Rows from block 5 of a small image deblurring model, named by matrix and row number. Rows with one number belong to one channel. Each number is 128 + 24 x the weight over its row's rms, rounded and kept within 0 to 255. All counts start at 0. Numbers have three digits each. After the name is the row's rms in percent of the matrix's.
After each channel's rows are labels from the 100 images, of 14976, where the channel reaches its highest value: "strongest on" is what is common among them. Only what is clearly more common there than usual is listed. The data: small renderings of single solids in any pose. In brackets: how many of the 100.
# convs0: first 3x3 conv (model.mid.1.convs.0.weight, 256x256x3x3, each kernel summed), inputs 0-255
# convs1: second 3x3 conv (model.mid.1.convs.1.weight, 256x256x3x3, transposed, each kernel summed), outputs 0-255

convs0.232 091:104095128136130130109085134133130141172130109124139129183152121127188124123157107129119095088116126107121108170094137109135096136100101111146148143138123071144174098119170127125138088134132121102142109131090124117146089130157112184147140137163103136147088124123125132114117144140146113105176155113129173089170152096099119146128190102134133122127153176118130115118122137135147120093098120078116167145145106108124131118135119066136136146128140101152137132125136135133141179153162126155090104124121181094119179148141148092100158149116134117124134151132131136151156109108157145130126090120125119128162131107130143146127142152120160121111107127116108098076097110155086159083144079142117144113152126126101164140097102161097125159071124088130113142114113129166112172106137095
convs1.232 121:169185168150159092130150121146113150102190132140136118099123129134075163137113169126128155104118120188144140099164098163143124140143130160104164155101122192113122112154141147115135121135150148120107158159147126145142168135083173067132122114088157135147154157119133134157140134150171095147128142156099112111141150161132145161170112158118130123134163111132125110131145107140151096132130128152131119141109171145129132151111145178095110123120171153082148148127140142134135091116124152107157142107151084158132098127134146147162117141162143156141139133152139139120117153147113156137204137147096161154089098106126137157153139120152104164132150143130170137158120153138137134148112148124116138111142104164160119154169106125162151112127156110115153125110165139100134114161105159
strongest on: spring (33)

convs0.135 108:098126159157149158110167140132120129113115136103166132149129158130103140152148138147170108128097128173104119106138142143110140141113142131102118179128150125114107167127088149129149180113137131090092104131123169118130126138142152129124119157117136103156153127166128139156163103158114135131131150177116169158122127098136130134137119148117161121136128106116119134090113184128139130117126139152147150120104149105175103125170175108083136125118134170104142118135126137148173149152127122079131138145117123142151102164108079128101142138143132168055088122108160164145152118136140125132174206180104143158129129126161144121108111110126167105108150128135142147113128143115145116111139161157179117151121159169144088123083144113092113087141142160135152152140110103105111107130111060
convs1.135 106:113154117140140144165172148130132121169127097120135114113124134110145158124095152125104165129189123126171135139109139122143100142153120171148134113087159166110163157159140093150133125110144122149160145129146126128133110126199096145130148132126134154114086159136159098129118156108168142143110126083144115143135133113150114134119108146142177149140138151159156133166156091127117123146098118099097098135144176165092168148111087143148165143186137133110111126132129127131150140137108179142177145146146095157139154143172140157109091090142112105159141122141111115101148118109085119136112075088136152159141142158134109152175133148144105168164128145129138137141157121146080106132110141129141143108129111123139176139175155114163142169165124097137164114135153147119145170115121167
strongest on: plain (91); black (45)

convs0.125 099:144125145118100118112107124196144102119092135140113133160090114134160117146116108144075117081144149128133121131173170123160114128157123144100107108122130102080130130141135122121131135122096171142098109109087117076134121128159133139147123153083097175189103147118134159127136116156108175151144099155145126093165129116144077143163117035095122151119094130130166130102112191073136162142095121137124108136118121125135118124153134108120140062129135156117114118132129117123148115143217110143145175112118110144138109150115131125111153092141133113124155106120135120116165117102130145139118114136105147065164113084135133119098120122151121128115125126139118122156130160097141125134104119147126101103138109157103150153079121117141100169143168135134146139144107117138132125150118128
convs1.125 103:145143119114123145103167123085129115143131142140166091089205148089074098125126137116143114096158119165130122105102098123104140144141122108151165112150125182163120122122144135152095161130108096119159098120141129151108102120141159091104161095107135108131138117136150102139121121125094127161128141118093139140121112097103155131145097154139147134133167106148131129151147072175147088108139139096120116100139140103134119111098164157080087177147157102137129117113114132120109118123057155087130092140125100131149127118150124145134141176107137150107120162148124137161094156148109129103153137134113092138151131172112124137175109117094118134137113101153181126093140131162127116106116089068143137149143138117146123149139124165109112105170088107118116139112103130134141136083183102
strongest on: spring (28)

convs0.82 127:156104148120135084128145124193152153140142155109114146163100150095104114127159132120081140072131129145111118113153156148141161141117104098141146155175126114131093143127145107124125098131132136186096112069055120119105086125118164131155134138114146152160147099127147099107141112114120091093137135179181090143146155170129100129083127096103109134129089181131144113135124070092155161162119134116142167090135131106104123129117141104151182064131115135143137115127124117107112118167172115097170144128131136124104149142109118135095116112088156109109134129114114138104137126133147115101128148111109112132171135154103099100088112149139110089105121112132159155131144108116116141124064133144132088125146121143110115140138119107095143137145104109148164122085139144115130134131116129
convs1.82 128:072164126164131138153130092125145094132090116122138109089129119150119123147144145131140087123162135140108143136157194142118131133133178108123108126096106098148151105118103115143144138097087146095099127140135131123124136139131130128116097158158109096110127169174119127149131136152085103134113150090064157122094083096128141155158123156097118152147122118110144127127144135155123126129150170089124105107105106124130147112101127184085096183134127136119093119163149118106161114114033131129122061151116107131152109107122106124149119142114090120121129128138148110151151135146100151079108123164100127114142106097121101119163132112131134142137146125149094129096093177115115083112135103107107103146111133064147107115099095118117126117121127113078136155116119129120154090119138144
strongest on: white (27)

convs0.31 106:134176146052105114116166126138128147128126119160136149154121144123133139078144138146137160153099123101131124131125112136107138133144145129186147149114166134125130162125157097138076168139132090136117152146126150131102130120152142138123113128135158128105113124132125176113103141101133116107161063155127143134127141134103131121068091107088138175133099108136110100157175112149112142118100101102142140117134109111168137101124079157139097130125109169178103113111118107170167127146129145111152165126139093142101132100102095158080097126094067060147130120148139120080164140160160128115096157151154123176202157129151118121131130119133114138114127096105111137163117135135131130118117136131099135127100118135128156091120121125132115144163113153135146145169115116172118108113108111
convs1.31 098:096121084115105110089124141151127089122080141164119127109115106094138106150113132174097140093132160142133107102096089118139135109104132102129119087148159108108118126139089129082135069153107134190131133103098107145138105143085106156104101133103108156175157128121138101137131113163110134135129150089194119114140055090143149143170166144141134144112101132087157127106128143072083160110116160135108128140135103122127117137117140107096153163116135145140131123114139132145139112151164115142068082137091124142108108137123128167123103145150183127105111100134106142157082128110109120124151143105164139121100099160095119124124135127125141085113141135123100145090159159096163126112121115121141130127153120118113153155135091158093112150132127144103113153083133143121094144101115132
strongest on: black (42)

convs0.53 093:145140149120142110156122119071136126104140125125117125091109137145151126133126147104084128120146079094144115127124103172137125115136133119136100103146113063116143121103087151125107148152126115159105153110199146154130080082113113105117152122160160131121108101145131146141132120081107110127090114099152125124156108171101127125129072155065163092103203122151107143116156121088102139173127141127125159114142097135135115092110139092188142119115109135087116139162120128133058152159145125113134117134106095118161150148129112091090156119142140137114102123140124129122135111149114138199131105118146148097135135137112137111104131127115087132124153129138154113122133125143195127113144150140123168115112114139091117172152118140085124089115154138136077128119143138097116117134102103
convs1.53 098:126155160120148147086118129140123137145139143130123184184128127140134143131112134141183132154132153166107132117139127151122146116096115172151177153146127127125124141103166148142165138103138115146139150178060112130109137145100125145142111113110098133136165144108130124149109186176122129102149120175132117130093121086106160140126158138159142174110104105108126118078125110121123122091130066106161146140134118117119145128160144143113122125129110131106182088135177124142181110123122130132108132120139170137112114150094129142098127095145093113141151104127160125134122158114201107133183120116143155106118107123162107154120148139151107126107136119146094150150135160125079119085107111105141100115150145080131093098112110121070119128163120141160128079128094092132146108113095124
strongest on: black (41)

convs0.238 103:158116149104114108102112106136125125098113137115130121157129126141120087145148102125114096104138109143140118080136154137101100126117124107118141155088159149156089151129139116100122099082120109127144117193127159104096112127142097167176109121133100107134159098139134109154107121116125136128117087135173122111177144090188097133089174083178109110123104094122118115126141103112134109118087124130115062147118128115115132112100095105081128126099110094119082104133114137120153118109093114134113186111101139125108097142120122113132116121112143149156106123135118165164116153140119138124121192086143128135146129069169117139126103139108146130132078126160137123158164094163116098097107101156129074156164099117123139127147115112105092138122096120135104106109159080111134121115103155
convs1.238 080:155120066157111105151124139108157121106102101182149135112153132136098083128119134069108140154133109130129129153110079125136137096137121154114133133184114124145105111126123125122151136166097140131088132096120080102123118135112117114122142149118115150082111165115126121126141107115160100144130100152156167137115159139119112108138111113093150136154140153118151170128130145111096140118140182134119128130119127163097115058093144150177147094154104139101164149119129133145089117151178154135108090105153102132135130115089142155146077157148099091130107147145120116094125109119130147099143110136093110157125115101097104137153127173170123086131139134110126092085085116115109105149170096131133166097118161147127153123121082165128124120099132105135128089142140175121107154161104168
strongest on: spring (34)

convs0.227 108:100164086147136143133128175124131133138121120150131112154126136137121124160129165143093137154127105114132136138170141103129097122122153145169115166105161151132158115106136133120136143132171162105131121132104155097145095138100151164106112067149142132104120124140130170130141142128126113117173095090142127130155173129127134150134192105101128144142173140123176146172146126101154157143130142154089118130121072136144158112096109107120094069100168103099128135152145135107119137124142128150169182117125116125143135114098101132107070131111129134130138143144125139081142123185129142135137113150179081131140136144099120118141163197149171125105138130107130149133129134159132126139101131131134107132186107140150174152118087128103140143155203103140094148142166141151130118162138113
convs1.227 117:115100148133176145085155056129138146132114129121102137085126091151132134116122118139179132147136137161135102121142151126123169144173103093115150132088103155144112113131170137125115138119146122148154113153128083135118149119133132128088137143102129105129146163105153068129118132130117111129109115114153124123077089122102110116128108171157126128113116109109085095148176135165107124138169130114175111095091196110140107133134136178134152179162116167157107141118158141134123123117146119121132096111116117163168122110126143174153136147149121124127131131134149130144122130058082127124135100121147127164204083112164126150135077089124156117130136126176108125119092171128119108124091135110168141129113144116119081129154128120143133135090139122110142122116121152116091139102097140
strongest on: spring (39); bumpy ball (27)

convs0.116 084:098142135144137136113115118126130106114157156130150105146162123146119122141205154139108117128109079149123133147167149131130127119191146123134149110130133112117123142126138151122120181147130128135129112193088153154151086161121159065136134115134159154096152131141125173127132115136103132133118129085136151155142134098150130121150118094136149114107133132127090132127141141094177107137123128106094131098131095128127126126158135121076120151121160132094152139121133150104145141117152106155059061132118129131131104113101081119093123101136133137103144117143156130061150112173135113093150127134156118123194098149141108105103095136109101145129112125132122121137089179112119146149137142109141090172135130129131139103090079148125103157180143100109145113160120086091114149115138070
convs1.116 100:133139131136122177103167123140173138139102148107106155095070127121143149152114099125135144125120172152126125133103084130137146127086109131150075123105112173182117107146147110136112081117137160143139164075146122099107152112147140159134109138098128085151081122126155166128157159117153135106108099109119132145141134129122092196102146142124122124155125081135155117134144124151099133135159137112134138150130142154144109110143160120132108091163116154152132154127125076136123080138145176107152139147140161139162154138137125139138137121107113094107150145142155107160138127151166108158113118071177151099093115116106141127171130128156138146144148158140140152124132100083112118148132110155128175125106108146119155130179116105115167152111116140183144181098154135118158135101144175
strongest on: spring (33)

convs0.165 078:137113129126143129143171101146077157148066137171104061115115104119132143124140149138136116140122127159140144138083123129093148168125095175087148150083157115109111204073121121153097126090120127154102139132111147084133131123173119114150116124127114117178120109155112124153139137159114130118115173146106125150127139127135137111111142164135110113093150122145144105135129143134137145156167120101137148107113100146155124148159129149123160170115111105127139122133097135171153099146123154153108114141165111096121129153144090133147158131092098104109152141146162127141112150132121119137167196173126183097158087163077183105159089130150123137144139105128125114142106165106120134092175151109138141160114142083138144127125102135130112107164129144146120154111113151137151130121153126
convs1.165 060:134149166129128132171130138129111114118126115108165158118129128101111138132160125131105119120059122128114134107138124149124110118135144139132148149116111140110130091107131136148117134110130140163127145142135155125108112097130129117136129166144121171076115147127096144139133134145159162181186116141143099119120126133104157149115077161125130140137139104125156131147130153100131141148126134165168120136089128070140110078142147124104105087115130145139120102148111120148155160123087065133175156158119080118141129143095115147113124125106151113167134112136128169064116150105116087140167049145105146143170136110172091138115113109128137059114141126118128127137098132141179112129167172142188077137142126126107101138130122120119131164132119151114114110098162108100142174152122183
strongest on: matte (65); black (53)

convs0.130 083:095147170131127165148156142148065163124128168149127108106096122124112110104136148151114115140128168136119142175100135147150121183120128129097143118146133123108135172065187111159154152096122153155113128166125091135082116132165123117140159129114133126129156124152119090149162098120117120146109145144116122127130109136144077137114097150103131130154138124164134109147146143171141156130151100133119111115112098119156099137131122138141116136135110121149112151153135168124143121095137151119143102167123110150132153178117100136125108107123172124138053125121119161133124133126163098120166180130136165120140124123124135114165097116120116145146165086128131133144091170100166137114161144128154116132143148136110106144167139142104100159066099172168055139117122156182116166131139139
convs1.130 063:166177099130142145139076162117114130072137125104154103150147129110148128168124145178128135116115126164115135117131143111126160084115133121138113114123147150130136076129148162127108141135158096138095177135101133109160128109125157138158125117119117189099164129123106130126115115136122132139121105144134138128153145142091117150123128159150078103167129116099147122115127171119130142079093101115156130127125132087175146138182149143109116121147146139117135120139122075152157123149148097184163138129103072098114191142119091107148146139131148120105143115130153112085121131141112114148111051130119155104154125138160111106110114131112147097127098155107167152131116111139177094155118147133171111156165116129141110147141134109148098116142177181078165123111141157146151127148149120
strongest on: plain (93); black (53)

convs0.218 118:146131135107137096129111085102116118150152109123141102146168129139123139106130170171108154086116102105136117135136111155146125118101126109152130132125129104123140119126065145126091107128091117132143141137114132124109138152111085087144131124156156209093161117130136095160160166112128102133097154142151103119118119169120105105140184090139139137142255114121098151126125133126135086126120128119102133127111121120136134115145106080135135174130146136121099129133139145132145119118150122193161110132138191124137156123130142116090151112144137114118149130128128127171106152126147143114105113149156140158145103173106121145115102099161124105143139108176136134114095098098152121145149125144121117167154117138120117116112135122121144186135129096121132108088080141125140145126109071
convs1.218 122:162169159137120149141132128130160129127135152161124118109107109106118128142125085096123112202093178138139153143118158170125155155126156124145167110137132137127118101135195111192167154122159122111079096130150111118173146101102137157111120130077138112152116144128129151129122153146111095107088126121091129145125158099162123148144075144126106089113079127139140136125117111194115112126143124108185125122187126142135139138128137141086090117135098131140151127122131148118119137136156174100141136124139104128139118163136115145103121164114117105095101102150117141069166124137124108127123103144144138092119135130150155161152161164061114128172148124107155134147163174179124129110100125103107124129076139130126110106110131138117119109127099120137126133155132106115128098089116156
strongest on: metallic (65)

convs0.172 102:137103116112084166135107113124137150159135109117108133141124113100113113162108175096112133075129166116115127137121125128145133125146099141108143132154145098132139091132131120119100141163145193160055098102081125094112114134113154157166104127135116192144160167100137161106136121174128137119143148105178136131165165132132152111119179103119115128113174221111153121138115113142101119129101149144103114097145149127099138144137124090170147062144131107103148135108141117134117191159180135101151191134117113125146148148152110117092127131131152123115140131143137107111140102123136111140093106137143094123127108175153114150138132141146141150121109123142106138115166121129160139128101137161128141130131167132110176149161086158116111106117138147121133125101096144138115142137150107
convs1.172 109:130160151135152116119137144119125121106120147098169128111149133145139138123141133177134144144136105121158157139125154123109155151085139118120119114088108183140114127126156121152163161068125076104148144177141133126141123141168147100120161160157110095145123119166145103172139152109143065155098091123096150138104111119119105154143119131132182157157100056135143106142152133144136109113138099148146158094154129132159089115160166165033122128120105143156135123156133168114116122138138117154127100133140100166123120116114163149106130122092114104127131121127106141109148107132080130171142125137103161153151088109129136117135157129109137118157130150138150150146079133151120115133132146070128145113127137128183085134105134111116139113125165100129123122142178114091149101107113166
strongest on: spring (41); white (26)

convs0.5 122:144155148099109105103118151159137122117143157127158128148126118096096127111145175126143118075149119155121111144112125136127170133193120130162139083144108104114137126131128116130117140114111144207068123136045116093090123150116145140135068146117139172158163131095131138126132168125124116069144165174194104108126097138132100142156143063117133134067167178129116115112111126100120112140110138092100170118132121120087110113120112070115134093136106133115107128132143111169136107114146111111195141120119104101129120138133110125106119127127165140116129119118126122098114149074135127104097126102112124081142117137115114118104125116132140127128128086149130139124122181146121170126095121156140086143145119144142109104134110148107165135111121109142140120098130144118124124120112134
convs1.5 108:130135128157163149140122138118144112161107135143085117130121136117135127102131092171140108157101130097144130143156154151133139162087155123101112113103079148099113091109121182156157106125134121101183070168161139133151108097145140116101146152140123109130144097129124107120119095108095138167110094085096149133131181165100154092140136122111121149149086110115137122153152127199149115130152110128146103114117157099156104105124135170148142141065153137146106126129146137110135117121107146149077071123105150122173121104142105138104084136116076134118120099145122101124137115199126110125107098142092128117119105095130117137112126170099104175167144104119167143118119113116148113153144112102144083159117146099138120167093133100151111106118095132116132153154110094129129122131139142
strongest on: white (29)

convs0.167 097:099153129124144134115107165081150116128103167110140153093110089095075129100154110139135124168103135134115126128131143158079131131105119110132128136132104049123131177104154134142086133118114143126122140137158085108123104150157114123140125142148156139086121152149131109146115121162100164140112162127138145139117090166133126142152147141129127116144144142125141115093132167127138157074098108127141138104128096149140092140116096112113151158127100136125123131136158178189137146091147121157083105110092144107126139086122129124144085125116129137145108104129167167154087130136132109137116191083085101092141100171122103117087085137147102099093142116202109124115107122084158105142156118120118146124138127164123139145140132170113148105135144134109110116176125130111126069143124139
convs1.167 062:174141150185115081136140132154100112144149141163152088128170125120135157179123122118116114120141149133168101062100160116165105130116145149126125133131109145119124094119126120097128112123119114158111108121139183175114138127110126081119144118160137147109174126135109166119144146084125148133185121120111132147156159129153189129085112152140139152137138160104123131106142104148157136150132132174096129153100120135142152118108147156141095098105184155112121157116113098080128097127111138131175134167132106186105104143098110144103092136128137152117134127124099138132138186164135144094144111142108186136163105101130131111130116126137145145179082167072148140116167121115167109143155134140116110106156107114115108161111119141127130092120106152162119091116137147128128136137124140
strongest on: matte (63); black (46)

convs0.174 120:105091122084037088132110121091147105137142112125104141125135129132137134153135121137115122135133127112156121136146197113105151136119172146099128153173133183148121111111106114143108161138101133121081101131109155115093168132144162088145102127160160137150085143108121155112149128121105138126122146124175142134106068069126110105105135122124122154132135146123163128170120167138129140101146125125148111171148153125147130153141164139116160176152099131144120135123136117149158140157171120108060174110142124119081128156143158144076088130123185126178104126117108131103121139128110131127126119129137060148149118166110117124131122141154116116119119137110150127121126132113132126146108109151129111063158117166104151160120141107159151145150141120111178139128096127160125139139118158
convs1.174 128:180127149156185158159117108134130146104150143144107129129130143087089155111117150126120153139165106154110145116131083154177130122118105137156138101078123152137131128145151126103135171118175126134184125093118161158174096120124104131159160132124125100119122140191159129107084112157143141145119106139098126144151166179107120146143156137123160100132121114087096150144103149104131123174105159130109136085099143147138133112104116132166109149118144152115135138144158142116116172089080122182162124140114116175148154129095110145139166137164048139109130119131188128119164133130121115114161114106112151122139142129143147135114144158139119149140171118180128111147115153151120103138150137110152120133097145149128095135149142148114148100143092115143097147095165146110115157119113105
strongest on: spring (31)

convs0.17 097:175188133169175167111135117107105103150117126090139103128114165156144168102126101142150161138110139145114139135141093140109115156155094115121092108126137108118130178104124137161111105084158098154097163104193097131119137133143133116125129159107138132100102104126101118121126150091112150138147147155124128108080128139108154097169098128146133127140133073130105144139134138123151207127167163126134171110125125136154143138122109109131134129133123156134175116145110140167125102086151117096144121129129111121178129106148113124133170153115163112103093139129121118111076171150157136137138200141174090110126104129114124134111119106135108133164119094158121133157114131110106141120112167106146144148153154131142119210130154107130114138124146160133105128148132165103125124102095153
convs1.17 080:120096116072135096125157133141150140128149141164140146160129113136112128127118102129148142139125107084135120100106143113141136110115142102145130151138131095163159111133153133138153190141074111146113116117085134134189106139107172165166077071109117116160140147170127096098121128139117103127086095102144185113118136127132132101100142122145114120151151142086123138140131161127117104147149085183142126115140125167107135129160117136131115096181159118114135137120141134122143135161152124144132103074148163110066155134134163139139080095112105116159141124169114118133133098113150126146111082121134105108188122168094128128113126094134147135117145135148153142113121136131150101138135113173101131106123111086118121059089147137138114106103086151095181116098114118146141139154127136
strongest on: black (44)